Rows from block 3 of a small sound classifier, named by matrix and row number. Rows with one number within an expert belong to one neuron, the router's apart. Each number is 500 + 50 x the weight over its row's rms, rounded and kept within 0 to 999. All counts start at 0. Numbers have three digits each.
After each expert's rows are labels from the 100 clips, of 14976, where the router gives the expert most weight on average: "loudest band" is the band of the loudest frequency at the time of the peak. Only what is clearly more common there than usual is listed. The data: simulated modem signals in the audio band.
# router: router (model.blocks.3.mlp.router.weight, 16x128, trained with AdamW), inputs 86-127
# up: expert up (model.blocks.3.mlp.up, 16x128x128), inputs 86-127
# down: expert down (model.blocks.3.mlp.down, 16x128x128, transposed), outputs 86-127

# expert 3
router.3:479556545533532527484471565459489458555428575510444517504533550557546425445457469439468442537555552512528466422588544570474535
up.0:482526490514454457395526516444468465429594514418546509443483534462485515435392509532509523521496532461497505538440514485549490
down.0:522582537546524500481514520538422553499550491522458511556542432512449526520549520497434570403431543440513506580475504489562592
up.1:495566415559522467477620571414508552523682487571369511467513584531454483519438484582561488571481471513444503529500435468540448
down.1:452489466411485536494475548554454405469495481431445560530473480512596448434472559531486469485579519489476536461564534536528540
up.2:531390412513457491459601550548498410511541599507440525548505464520440599468512508506504441543436584511494441469483478464447485
down.2:522519527444549443527495576400467494487592440512431511504427542516491548550474558554593585484447565484536398628520550457557478
up.3:468458550510569470526578505512481466506536535625471452443528523528531481501495576437509458511461404467445573490456557491434511
down.3:526579411531473531495422480520488513475512531451503531562456486548536515548536471508541494487448449516504532516504533541576547
up.4:438521477481413511511479504512452435549515474430521468488476522467535577501534449397485446520409521367457475506530396671481410
down.4:525512456452392548451485521422434499479501484538523491451518480513410470507459504530529517578605450463470585629427480520500602
up.5:586451569470494472508553540459523364481517457456536435460494532517489503455549467463456482418601481529517554557510507512608486
down.5:528498466484543427462539583593525494452445510543502472547453572487491584480526518535503522467478517531502537522587470526445405
up.6:524495438582512489427531432449478516512525493430488416465495456531472561508461483562535506543519578532509504500464556510564515
down.6:436462518402517458364439468454515421461563540460628570549412388542490541429514519502489409553567443509407523504594526563536476
up.7:384485447437498479522517546528529506480444505433587496493498485446496564451519486627471459430447574403552492464558391525388432
down.7:507503444502557395486465495448512472482571450621450381528572528440440476512494501493564506497435532571459489574446422477424525
up.8:460522572500561547434555470591427470476557535459388476528618494481443482586459502486585457410537468467369477482477533458476473
down.8:482513445531507523455422552458474501472537538599585545464455509434429474494537437427425565568493492370506480480446515567504427
up.9:477497446550525479567496484573435563453532508544471559616443506534512482463491428482476531484528460476465421549580625506514517
down.9:556494491471525437585472582480536446519467579668543470497493526444550509502493558453514507540553557487470487529406531518493482
up.10:478489569545508531488450521545457497466542525528477549412516538487492506485519492491554457462656525406475454531539439494472472
down.10:549553497500484423457499510492630494486565418491491557505516466556483516546539390482473440551481493523508523531493466555589445
up.11:514509416351461414459535490571495505469500573428458500509515526504475431468495568581455520518449510539492371577513478501612570
down.11:447433549494498452514524459563466499421448488553575416503535495482479523490534529543451523551463624562579491421539491583521424
up.12:421527476394527399438582549468466534434514510549475444466462507497562516484560565511560510542445525508365425512552524496635538
down.12:481471492505559545419523449479444489443517480557534496543562532443510427505505550418499557583479562507624506590502444559452550
up.13:539419494424496547446409564579391578518448521485424516453474459456487474506552572536623481486476519499408499432459429479400472
down.13:482475513462486465454612504517478465468556478567463519488483487538515394492452481444450476526548465539543435493519541438550523
up.14:455459535486505487501521503422562553529528444473434479500531516410553466511479559485394482412483506556551509473483546571533382
down.14:510488478537531488470521496496465487419584512514506454528399526480426576562428397530544434440498534491520595433464450539419438
up.15:458536377473499436437401525453512385443465485402547463464469427466501584497520422457479544489476483499468490448472518439458470
down.15:514570423462505541488440474528487434499559576463537511475531545434529521559423482470501501501445414533505469530564469521503495
loudest band: 2000 to 4000 Hz

# expert 2
router.2:495538508437414429496506546402414439547475517539458410495470553528484505510457436487511464502460566506525489459493457456424498
up.0:429515447505489597492429499475530577514494466449588489429550533515581526502405481466535476529536461463644497497544512473507493
down.0:493480491537436608574541570416506488455477622479531520498492529512523492472407582540483481426466525454425467422484549528511509
up.1:521405505605496463419477542488525484507538418486471460456478505464491504509451409478563570420604563466465484478441489428465486
down.1:428527450586461466533490496545516611582410567584567527532529588601458501527452533541512451459461458424464551510566468477514494
up.2:468478504373481488432493539465506533560595509464499538497448596438575572454498593525515542536484519488469550447507489490505454
down.2:509480461557507353495517650522579497477488526458510523471507497599422544529533482464495516521550518531525522420515578467497529
up.3:351494491538438533521488554598509478510466530582463528487510579556545438531498533526518521534530526544604507498522573520515517
down.3:482517371443514564470504548566445513589516483427510485467506450488481521488438554572450491438476561438506566503624495498504522
up.4:512469529529416494519446532417483504496506534530448544551444434426460441432452490574383499579438438431533493489532499409508497
down.4:467477524473447499515493582507440454490448377467495486490558517528504524454532507517536476423496536575531508511442517551469481
up.5:482489406493541472409625538506633549528571499485488489450546545542542538493472493511554554396495533430455543530541488542474590
down.5:496421485620496486503537485512435537465441512539483450540504481509572540480463525480505515568491365509465454477486564461586504
up.6:538505519529576372462541491487477462466516380426490534394470504480484534551468534504498579465577530594473536496436500471437500
down.6:464469525517528464562498548521527446547504455470462497562398496522412448521429512515491514574612471503420530422486489429541542
up.7:521475475486480482488503431455546541447495523514479489493573479356510564520472537549579474488519507583391487468487401524453489
down.7:527391354496501472553520545498581584586585524485443592561557500481519460424466471554482409488552553504526472488544513441485504
up.8:527489481553482492534519488461527521470513510555393480497583569584357520452574542567507560521466559565484496485495538392551485
down.8:564502515484506513516552503580477443527526537525411559527395490574573568540437447554532557431411545487506490512517538464499494
up.9:415525432578539460541552546463580536554465484552466588511436525532487440521506482541567528483531470528473502534521574478519473
down.9:470520410499426428556466510568484482472568602558449541488544554511446426526519461588515569530451572498480463512439520472460588
up.10:539501536518516547527409513533498452564532497577499523468546416531441481539513452425510429544470503484606397416523492451417497
down.10:515509571480457585501494595495501566503486480491480436449527597541419566502419532517460546488462440492466559394537470621550575
up.11:552536566459492557553531524537441497415463536485514503518528510467395507472470423386552479445524545515498460507561508516482438
down.11:434506572459471512483501534439480481468497511542465460534569565596508468562453604511543517525561471473602572447520386482478508
up.12:425510528416514519432472515398475549462638589461488501582507529509461539490489401511522532493484454536597510551464622467565517
down.12:519514505551426566526495433534555511585504584490491428469510438538486394452511519538566463593517545523592452551490520548435472
up.13:537541500502495510513564581408484487391523436484466474466506495590477487497597529538470387542543556555550469452458535486552563
down.13:470494521514394508506491488556477504505501540502518482454487475509499592513510413517503546387506498537536508400522375411456444
up.14:495537480481423496533466533514544635491498477569536525418572524461488446437512474494458517515459419510503481529465558404590436
down.14:484648468491513516479569502459469548543519527561506477472567540454537609395444519521447520531509556364500476473483535542503517
up.15:541474517504555390580423526507509500425463548559480407521500519510421531482434539478506460532442526528430426550483538542565523
down.15:553523403557525513576593487491565446488502447496455501505523475550548435497503443450523444580556546537460511417515521499457505
loudest band: 4000 to 8000 Hz

# expert 14
router.14:448441509502417524476429546487460577532557360541475492401474567565495439556457573438468486464492440383445470441478487485433456
up.0:468507508531554563509414541402447574544423476427597527448495516532476458556469467562465489431475427401436559573518529579522559
down.0:479482587461502500499611513607555545502405551553492432473480456477512489449486459441510536511510521533608470459428423485417469
up.1:508514422512530511510547474509485532483555528536467506539646479513551534494559531514545476442574524493575570397504584550430457
down.1:446539573478520463514483509503456493567478449414394528437364529492502420491469476448547452593500526466468530535617421516559498
up.2:477530423480552451517481468376545517514448519487489488482500532530442473514555465510516470403523495501551547380549561422554547
down.2:505445528435411417483506465490548484522523461556495396505568413510543517491481384505592464595457366580549463511484455514447488
up.3:481601554478441553501515517470466442442580536462339542489474551559459489537416520594570483447433597494488505489489546507521503
down.3:588470474559477459484518488482538464548485437514545444492599471564540538561496511557471449543419524520588482498528484588397494
up.4:505510423388421418440475448477545529427501537562534562493489437493445492518575437524553462543396538489573479552510514477532377
down.4:456566581561571528545503515518497417485467534523492544492473525441462534465470494433536543479506484556460495457563479482513530
up.5:569538479501564473584539441534553500501563514447506567529457527531471498567530429442431567512514504414529457523527453593560477
down.5:456447466484528577557406428536481511450559524389503428592510595433523509509392438420461511431552435476463504484527471436611507
up.6:542540417430461558447465452550403607511514491498497474580576559533505601537471493462494535526516509595536516494484428506413411
down.6:517530477490520409548419476509503462480524545423540572528489493530465574448496512453514437492534433469514440526543476557470456
up.7:455452512502496498464523505506499494572438531451598482460504556420501608477489556503559398498609464563455452440436553521464481
down.7:531360497494515487425514467527501376519451513539446553459509482529522438480503515494549473571477461539549512528508480524515478
up.8:462475446487541537461427592578533530405492468499503533534515417551382517537460587410521475452559411428376487516512463529497523
down.8:513544520492529496442435478488463543516608546497475502469486503495539418484490373487488552560479554480582454564511477591510476
up.9:464474531555526507507396525433598511450406510514495520509515483439456391536494519501457447513469493458527466530525497475511499
down.9:537382482499510507418545455536505578443505440525490545346462427437564509531506454458521552478592487473564516470529614491494462
up.10:567553471548431564491370498556537551459557515527465473536479479508486496524529455532454455450454512578570511440559520448486441
down.10:390522486455520388554542495466534464458427477486433573442488568519470488449469603475529489456480412459486493547568505483534596
up.11:510544548475421608486533458564578515553535417518426519431585500480449508536589412602554568487478489493505500524441541547502524
down.11:422498450473555494447545497524421546576481590453550438570543492470454434548411506390504494444535616501515451511585467415494504
up.12:526524560507461548464446485465432547466465536516568512576505562541430485479474522507578496596623536672502526460439470536482436
down.12:507518580495501514552422462526485413448585480519549514545495520418501595617483505437526502505483502505452450500540458537434453
up.13:536436483513552430510522524550464441532480570511606540450523473439466496473452511440567457545545563522452461477549481487524536
down.13:463475467467459531534544545523503524533488483514483449537428508507468547572522523435384596552461496371415438519450595601481454
up.14:548448517481484511511418458553515504444453425491499531514478417495477531530524560540419457450478486491601500497508479446522471
down.14:534503525528518504452551442551504573499586535500517516519449502497529525493461427502586388509494545501684531478513502493460591
up.15:497495426499503499516486437510511495459542485495486488452542455509586567490467437530460449490484487487518501597510547545448442
down.15:454482543539478460450649466544562587507454448506453564527440510549478507542462552506482576515439570463490554474459493530470591
loudest band: 4000 to 8000 Hz

# expert 1
router.1:389550569566539536494424556485523483508516521437522523481511481561553429467458417458443473428465461534425579450497468499469586
up.0:496454472462561445569483470457687503524597537499468507464426539582545431509487463489597450450552415509519448476533538531565491
down.0:533540494504403468470495578469422549487449438406576494534595502403511524510508468434542569568429424589534493538402599475492428
up.1:469572501552534516511534546499442422505458509508447560580392469586499507512525355512503472485411531489453479523451465547572550
down.1:567438600514450545572536501495518458561522499446487501491475534507529519527491490504426509406503531500539494479504453486471466
up.2:450476582519629443429424543531468445500518510572481485611479443551486511563436492576488510577529453572556545506500516448500545
down.2:518428565601534554529532538500602526545510460416462563491502502600529420438454508537533523452463535483466474467492435443422478
up.3:435495418437513473574536512427495554578498419488511452393566446523524643444491405497485461593469609506549458516510576413476463
down.3:481533471465468455503500519519542573466463495544426475481447561472474540514477568506542524607514508552574379580424456563439472
up.4:473504571473478429466524535421536465483332443474549483526387534535458448544555495476491434439556506519505465543508523456523459
down.4:523462435495486524514543476426562557490567475611547438477529452480562485483515484546368432585440482542504468504511459457488518
up.5:421534534536505481501514479461523524390544588390520518545455426537551501513512478556510409455516523492409458532429485456524523
down.5:478509511419454428433576472387569463547402456556463488563530513501412530481479488508574500510482511462577497489557551537496526
up.6:458482509484488507535489403359478573490486413636583465497547493533576489475584443479429562430484471482544490484552538459449518
down.6:580569481529538418534540514575470509458455501497428423497500515615470491505475502484486428428493534582537610488497497475402522
up.7:570503518568571572473471527449576420569526482528355461485407459433490545440610506515505520565450432504455515555491542357578438
down.7:496502523439539553526426491527473493451484549486512485599498477609447508543493541462401502534567471570512519468504523506537577
up.8:484401479529392522472537514470483474443413508473497495358564525539400534546527547496497558580447524493558490591490524486512476
down.8:516466518464462502437445445424540466562466558389582481496436436517550572447495513484593502472503567416539434494508449458567529
up.9:416429455492413542533529462578537452468514569396528458524416507516529518455434506537502510527465559540483433501497463496523547
down.9:505560542487452413482544519426525480504419479453395525523463463509380501480501554533516530456547390486483494538531536560499512
up.10:543498551449381482422403491494512510490544459548476419518419442449432484519516518549510440498437387429500497470509444483496530
down.10:550435458498542497501532439461520454446519505478634365525442448579501516464518490509436400440513472455571480379443427562468480
up.11:393544426473540501565556479471498587493533465499454550452547472561524537464535427554548550503538580477509459542515573473421582
down.11:559458417462469553501466506572503551621456471507455420415446546419566499567464560496596534469454510480492444461475573489501530
up.12:434590530587496410516493514542443412472476509526494506509547576528533431502455470463441531458485566435457520526473506491524576
down.12:464530558497476591579540527484483574572568532461535598460489440605539570512484472494525462409534567528502503498438547531474576
up.13:453511439478579516537588517467553523429492496562467518520491500508520448575444482518513511389471504523464482521521512494514593
down.13:462487429438493435490480489456444406463533417568482492568492489522405502519461471479573474541504487446596500488507533455512550
up.14:538522589562563523497412542555597489470519493454523485513444541450527512474509550591507460629485513426479497535539575418483449
down.14:505461481398428519548467429566424446492534488488514510456504577505433555448474586562491554521551418447468479585505561454533532
up.15:396535532551486491527550488575498414492473533445490496566386566588550530492481442475508444453509538512516495526493465381543444
down.15:446441519566460455498573451502496460491393489568502531572567386501434467440459453537418470561572537476575539473498499523505565
loudest band: 4000 to 8000 Hz

# expert 7
router.7:488575550520558522509463567479476495549426597499443472492548565537559414468458477436460441525573541540536480437573554569473552
up.16:551542532519485477511465450535542541580533428465502517501428522492558455516554459562490535476566487506507495572505497544506550
down.16:444495481505513567404473586424544520472576545535516458502483548525606508485498463463538454521597505474629508524522472481547570
up.17:395425600580565493570604466537457501486483418557425519472455517505496482531485425470457543476593557470517482500547461497478468
down.17:576529513430512492512568492509477493444490503452527518495581425595500476587543476434531539483520403677476544529459543507545482
up.18:513576571495443571544527451462436506545401457536516447580518580461543559478504476517497573413493516517403540495494555486531466
down.18:452495416449524408508537493514460501446597415442492513453522527472410533476466492512483495407457434556470467570536557618538548
up.19:586530431511467516535510478466470443436500438523486488492547486490442541528480591544497509471565486478552550500467457514541479
down.19:434561547453507504537516509498465478552508375370559528496429425444424453512482478538517465576551480529534544485478489422561496
up.20:537504486535498515538433491437507504474476553418566434487522488438536505530485436421506586461549607541543514515394538461503407
down.20:438587527421445478503523434480487485590527507422457557549518469560508612509483468561528484474433406444565557499549504595541469
up.21:524480493487425519487561436623466486503484401513432497481496509504560537502471516421464491547472422543448532465453524419487454
down.21:507521535531553488490567468527533498539555462491481475525575540493426425458506484525522412555578472494556581495581441494410516
up.22:533542560528537565524553520479472515490503445469517429424573553493473443531531481488464557409563417583580546528494462479526477
down.22:419487461512603422535499512535530495387507508475424508499421513533529558592499414569529407522466419470438602455354557537523436
up.23:545558513505358498484335542526506484508483512490529571419651511510547510587423538458459470481462486559492552456490456503447483
down.23:467531464489497603517489523582422468431582524417499472525539513446541439432511452578504479480506414458502480566452509542504448
up.24:476518491459460466461577527526523514512526430502471458460507444539393536528537556535503602546496369445562390513463566463542519
down.24:521565470515603576494438394518455464566559558530541502483442411421477536481499494542436504455483513540537511482452502420490534
up.25:599507565589514428543614524558517485393626442548511568539513476478414502469504444527510523490544528561539518539451483625576553
down.25:452484329482502508567534594506522513420473461528454449420550508484541565509471433428510564439543539495514540451573609498475440
up.26:527444440489455564515499416528501512501544503500485484555500503468562473497444476468524552437505507418539456570519526409462431
down.26:544400512484415559448495452593502428505580498410528502453412462382586556443537460457477522486554364490493430446506552503521466
up.27:444461516504488483506551456441576471522488530539445464482570486416539486461492493478557416546409493523488542481505430478429474
down.27:451465448503481477522491489546461588490494452434512502501474406484474549529570544538558469469479552513488521628495537462452447
up.28:502485481517360462537534434569554501566634481482532436403581457518541525561558627525571506524452559485496530482435556452550491
down.28:558542502407494448384491495553520482445543513504444431498431490428469558435462585555549421467538506542531506485489519434435492
up.29:509536478496530432429626450473622473500485433548438556529390603512492521518479530473502477561468496423520489531677557500461555
down.29:544483598522520503466457535488529478528549557491470430564538451550547530504500531526517526417570538428510459518456504372544564
up.30:431516539413507455544469537545496507550478512467485576448537348487474569596510580576549479484523502438414544551499486621515578
down.30:546545463485591401521579400501554569492568472458552441533498525432542454419482423457554521544514497522531462474459479552446494
up.31:451476538501541530487520493567430521544522591578530542431535416471523472496452425541420473468468428465522449566460438536466516
down.31:458406634467449424570560474502587550531500470502472548575589467415518452451575515577543488603506383519536503484550450517511502
loudest band: 1000 to 2000 Hz

# expert 11
router.11:472593552522550540550477558482455491525428587519420474497521555570551420472491491443457445555532574530536467429594548566450509
up.16:495534548471499517526468576551528507471521450457563434589447517569446458498489513452511616456553578415565588492456537410463423
down.16:455501513560496509514528497543471490413485414512510460473458506571527489598430472530478507465460438554450534511558451532549446
up.17:512524536514449515464481496525561511511528498478507473455581530539498451460588511555499455494514586495554473569534479443479494
down.17:521591562547404452484539549572487523487529584506507528526502574470524552508508487445551503334509522526483498457481519553532511
up.18:436485495508553526477488503633424470457506499504535515513586429512442434418510549499507485518432418501497451488470400452547443
down.18:551629431485483476523476459519519584451509484601496544494444514470472533568485368487480508582524487494408605482456502510539492
up.19:517461532496635395509448547549487581488476473501418493453563460466416452526530586511511479505498529551553415406469457490486513
down.19:514574536589489416444487492495478482509514520544545530530494514553596416481416503449388508352527458434457437457504545459527617
up.20:470482443429490533425529420472500538408473471449447499501509521484409440434574544510486427498447467470514474570400451511495514
down.20:544493547495503416533508505561489557388553381525526467563514385481546501502563446493458532530528513520497495447508603458447526
up.21:464524484525458482411541467467589485475410465445506516492499462510392413424515568577428516470514507546523421490513561469532444
down.21:452518512529541496454537507496475464433479572586500526491530429550545584452563495522506498590573556552560515475564471478443518
up.22:619559536498525511545544537559438533450524511379438422524531499450527560500467457515467534364542553407484545521511485427487427
down.22:600535535467563503457535455506502511482463518460487370524430559525529471579535482516467432522402546516559528497510476481582445
up.23:593466449510459458523545463529438564504463530508507580540535506501494545553504616522612468485506477543419588529443496533560453
down.23:431430533483426492589541495485495468551513464499575556482547493471428539544484590524425498534461486646569466475541492506406501
up.24:559503513465557368482604504499551479497526520481510496481471482499529546517488421502446531547472463504469509558480605536546465
down.24:593434518528480477492487368426501528502446476419561404567524488511494491511483468518472604533432507503462437511491518443462497
up.25:474576533422473505480519509492485570449509527524535502530546491478525516474552488480471447527468407473508565544504538469441499
down.25:438437464514413521566513475514571446496604528506448476446450557567526481488550529602505525445476582442442494396513501459413510
up.26:496497543575464541412638511464472482531522444539402523481553567492475600517477550540575485399509534534525525490471541506540415
down.26:490559574522506460507480505460624444448512543562479499437519476474522584477499392446572544582541482549467550512476456487449546
up.27:548525512481545405456437549506454456567541595521598568468560454504557475413500551489486471521440440463531462524496576427561496
down.27:530451525526530464564570435487492418516461415415500455557471444485419465520465456416396562451514496471586512511456508509424527
up.28:481429497533485587484628452534453551472545507449492470502527579473401484485533545461519515489468368411440475462506506479535495
down.28:539477465547477518469507408529525453415506452475498465484534413507554466509555545496526401508504531501518431484536444513376465
up.29:520540490479440546472516478427514454497547434580472489496550431521503534522541465555424529564503484522373516478450477471555411
down.29:475538455555486444440606431411522447523513547498492608484429492550519508436571491510426483432494412499583490505568489561516511
up.30:477511511593454464412581465534493482414459530434597558514482528540438733505447494514557557532484536496465557488475471503449545
down.30:517418468537456531532415483476531539480437574516514415429436618411490526450553548540480513496497669438539504613542536434443456
up.31:514567472468490579559415487582482517444392472465433438437587458420434578442497450539429467509488491531512495468462530554471567
down.31:456431495510508501477408506511472563509462561605569535464549514578560460450522484546541461357551537431506492380489452550537423
loudest band: 1000 to 2000 Hz

# expert 13
router.13:484584554535546543532438574472488463537422597513439506508531573564543452490470511434439444540563558512543492427598520551452550
up.16:522437501415506560418571478554503430491474435441501488425587475484418437488465536419554514474445437493440459538506465629534449
down.16:503587554458507529463519593499506506531516546526612501536561521524454526448511552454516430530508526483564453497481466496503434
up.17:506483529449531547556533520479410540512517492436416409494496424594469499607510523511545524557433512501421480471509511476486511
down.17:531564436536494465512522471490472467561433497511534475395548550486477474537477417532483528521572550502386539428440513514403458
up.18:547551452486480409615519448498537490515385400407464541546440464444511464460503480471561512465565514460480490438508500481499579
down.18:509562496474509461462470518529532516499618437459550458466384442554536544479489509531524595539462427603582443473537522492498502
up.19:551428445549483465404468456532511541494474453397480476478513480567486464575514465522481527547475499522442572582587544526443420
down.19:503506469479455493467504546512507566407520546468495382580482448371548497579497521544583508471461461479535530515545460499457556
up.20:453557515548533547544541436541536577514520377489609573491523503505429506434432553557484490450465469422478447530559431421494549
down.20:505421494412505500498519529446435531507499500533588445467577468499440467551438449504437497534595449504463509496530455508561521
up.21:485472431532559422491452489550633536427509488502554596628601413532501553478529417519491607463607572491505457513567480527510589
down.21:543508481518485510453472477522505508535432457509469573468558445453593545520560512516498412405543500509512473478534472427478530
up.22:480525480477469440535480461535550501455517529587516488480510403406573475427580474397563491454515499522568498522503482605591454
down.22:489445579523532492532393477517436580433389577490495489533553517470554538580479565547474453407496459409505452522425481558526471
up.23:485518439501527442568490454456527451534473464464527617547449485592446525469533501518515573516528591502484455451511503560504569
down.23:456503500495487498453507407542476440538536454398547378496457491482452476504505413491565479476412565607455532477512449456526416
up.24:496527522504487469460546505447544438490369499543514472557496484446396520463552537523623495520554475520439509558453487576458509
down.24:531517543464521512460564482501530571592465510545550550468511490498536570464564439497518522526555411435494416379459522502409481
up.25:464547464465496441495450542450468447503527460551443485503430526399536566445537527546435453487507527478505521484445415522441529
down.25:559495415528410468530564508453486473605419515439503450453382637544495482455594437486463493487468511477471561563430603521486507
up.26:490519430512469455489495552454508443432560490559487542526490447424522540463476531468502505488509473445551464475577461389472559
down.26:459401507471513478517492461475428491420536463488578531488492489535555472542440384548501552364530470505536551444548532552465358
up.27:488441463492392493459482540507537437506476491496457561480476448457433486492415612554518525561521492481507431436514419492511548
down.27:513571489435531472540612603482494593491431465501435478494482458532480580578471422517528505505537621522487451443470496461527451
up.28:602583506529505605487544539495528470518488558497510560509501469485474465496599598439510595458494418469455477500503526458451542
down.28:457506594459631416509512446489495562487517512565509550565484507495430538453573490479471508545480494568498558354541569464537493
up.29:483582514478457498451527432555485496444499503539513538491484590465511491455476576552474537411555677447455490504482504455517593
down.29:478500468504582567538589474510542533445477432537474541562502487510555556380553504439491504492448450502447477465449456467423518
up.30:537493443414517426534461549521447486458518393506557479557514490514608556522533459447526499586523537529421605466519498442473392
down.30:396529441539481514512508434441541466533436554454556386476466438444467455455498478501571508525586486587548500570491493521461497
up.31:487480522502556488569456457487501478500575559498476572629547533511509551479404434495553564498509469522506541539474424509406484
down.31:497495458564554553505506402498414491487594377592505444548435497426538444539447493546565472535424528470555526568526489442469407
loudest band: 1000 to 2000 Hz

# expert 12
router.12:461583586534533525488473558478467476550407581510446524488527576552557417473468462458434444541533547515547430450575544553456559
up.16:462452574500433515439430448538546592475492523471453535498533474437501397436555516577536513535488464418544515525449488532551508
down.16:530555503498442469520493534482493490486448401611504376461660553503504502477457540529609586566476460542489486501546448476469553
up.17:519474452532448512521505494502540488517551501426493512517577551508480534523594478476534519549472560395636489534515606514455517
down.17:471479555459548541437528465535447537494496482470523515547567476464364466536567543559500465543491434544495514455485411535555531
up.18:523433505507526543476510443497524537487562529463526502550452519521448465402463475484530560534572607544466534535565559419461519
down.18:433558461508539479446410518439484497487475418506584633387481467379496437535542501431538524500566566425508479438511421506512513
up.19:515532552475513574513417472491489497514433438440591540464620483433530516555459480537496476502482438444569520481518530439593454
down.19:481526507475524547538611405449568456437551551496527462527468367473592454463516411518497526586509553580434502503454443559457506
up.20:494526502505536501535532504555444561510501434470530597522438551493545486470515533514501437369604493467493597531496440383466522
down.20:412557537529578488474458564556467443375535510516568521488523497521489495456501602502466499423468476529511495499572411459512538
up.21:438556454558562530469583532501520481541502498512541515615487475571471494540604426478527473535525575458485538539503560450422543
down.21:526449449527516569453460543485444512506477494419545538486608501500469449539477512491559454492507525408506536461530512517546431
up.22:444482529483417467495532493435497514457412482484450567589509627550489426554428519507503518447452467581506412507458486365482561
down.22:510490493446541591402557498517437432537488441564579487479523502423465516476411512512457455409555452467460454429432543626542506
up.23:447522471531548515460533447514526517585536462537545524497416469589533535513490479475523486559415554501526493491446459559566495
down.23:441475481598493521376441535407485427490536572588469476534568488496443493532450476438394489535528526475521484433548503440542522
up.24:525428464401560447489540450459461538503496457352555475447443507510513530532574476532525487650565425559474463525508480544530531
down.24:567602532479445482431519530511491461516537505593520490500480399541532497405538469483532445469446543450517568588514472542504546
up.25:586473395431585561495503438568540449508602470520509512412505483555556602556484557589536575481405421522582473542524494540464581
down.25:528587481456472506441530466558619440473462444527521592510493475469521579342482580436489421445505501504495506516508500557464455
up.26:489489495490524501440519423450480440477483553428480466457464514539475474597545606454519462408497556509513516478431505544538501
down.26:595465536481541452424504429509534487544447538516458417462495460533470501458474517489457472533460511534569534458393441431510503
up.27:557528494497539525477471506522539564479528606529449492560436455568538494575425533441544519537471484554521472534493568464503529
down.27:535508516507488466466582490477433399485489446436514516511491514443535554496485609558469577484488564448453464554519420471520515
up.28:450416480491529530401514406533546485485537399497493491404494448381547501494528503522482616504551475483590557490492494476553476
down.28:524555576522516485517403518460521464423606605586462505468497510521472515570549546488443452597515503536526462505476570473493393
up.29:477449553525520515521582507533525528517563527450469428448513503556451441512461523518485480520405590443470413618457508503407589
down.29:405434474453478457525519602422402445506486493406534526495532441490454475626473494521538376450536443506452462543422480422535389
up.30:488430504400487436420500460549575506404420478569497481525434489432550585571561448448449417464429394469509566445490513510526508
down.30:527514489513438492505458509451406454579483513417458456498579503513516412504435446546433441609563501473414501483418533532563496
up.31:585481435425486447568506445517552550479429423512570474510582461580541578509511549555517492427538448470494499490435401450410435
down.31:482543544428511427471562529552461426456484461528450509548487558482427526490511590460533524589482446510514525524458450464531536
loudest band: 4000 to 8000 Hz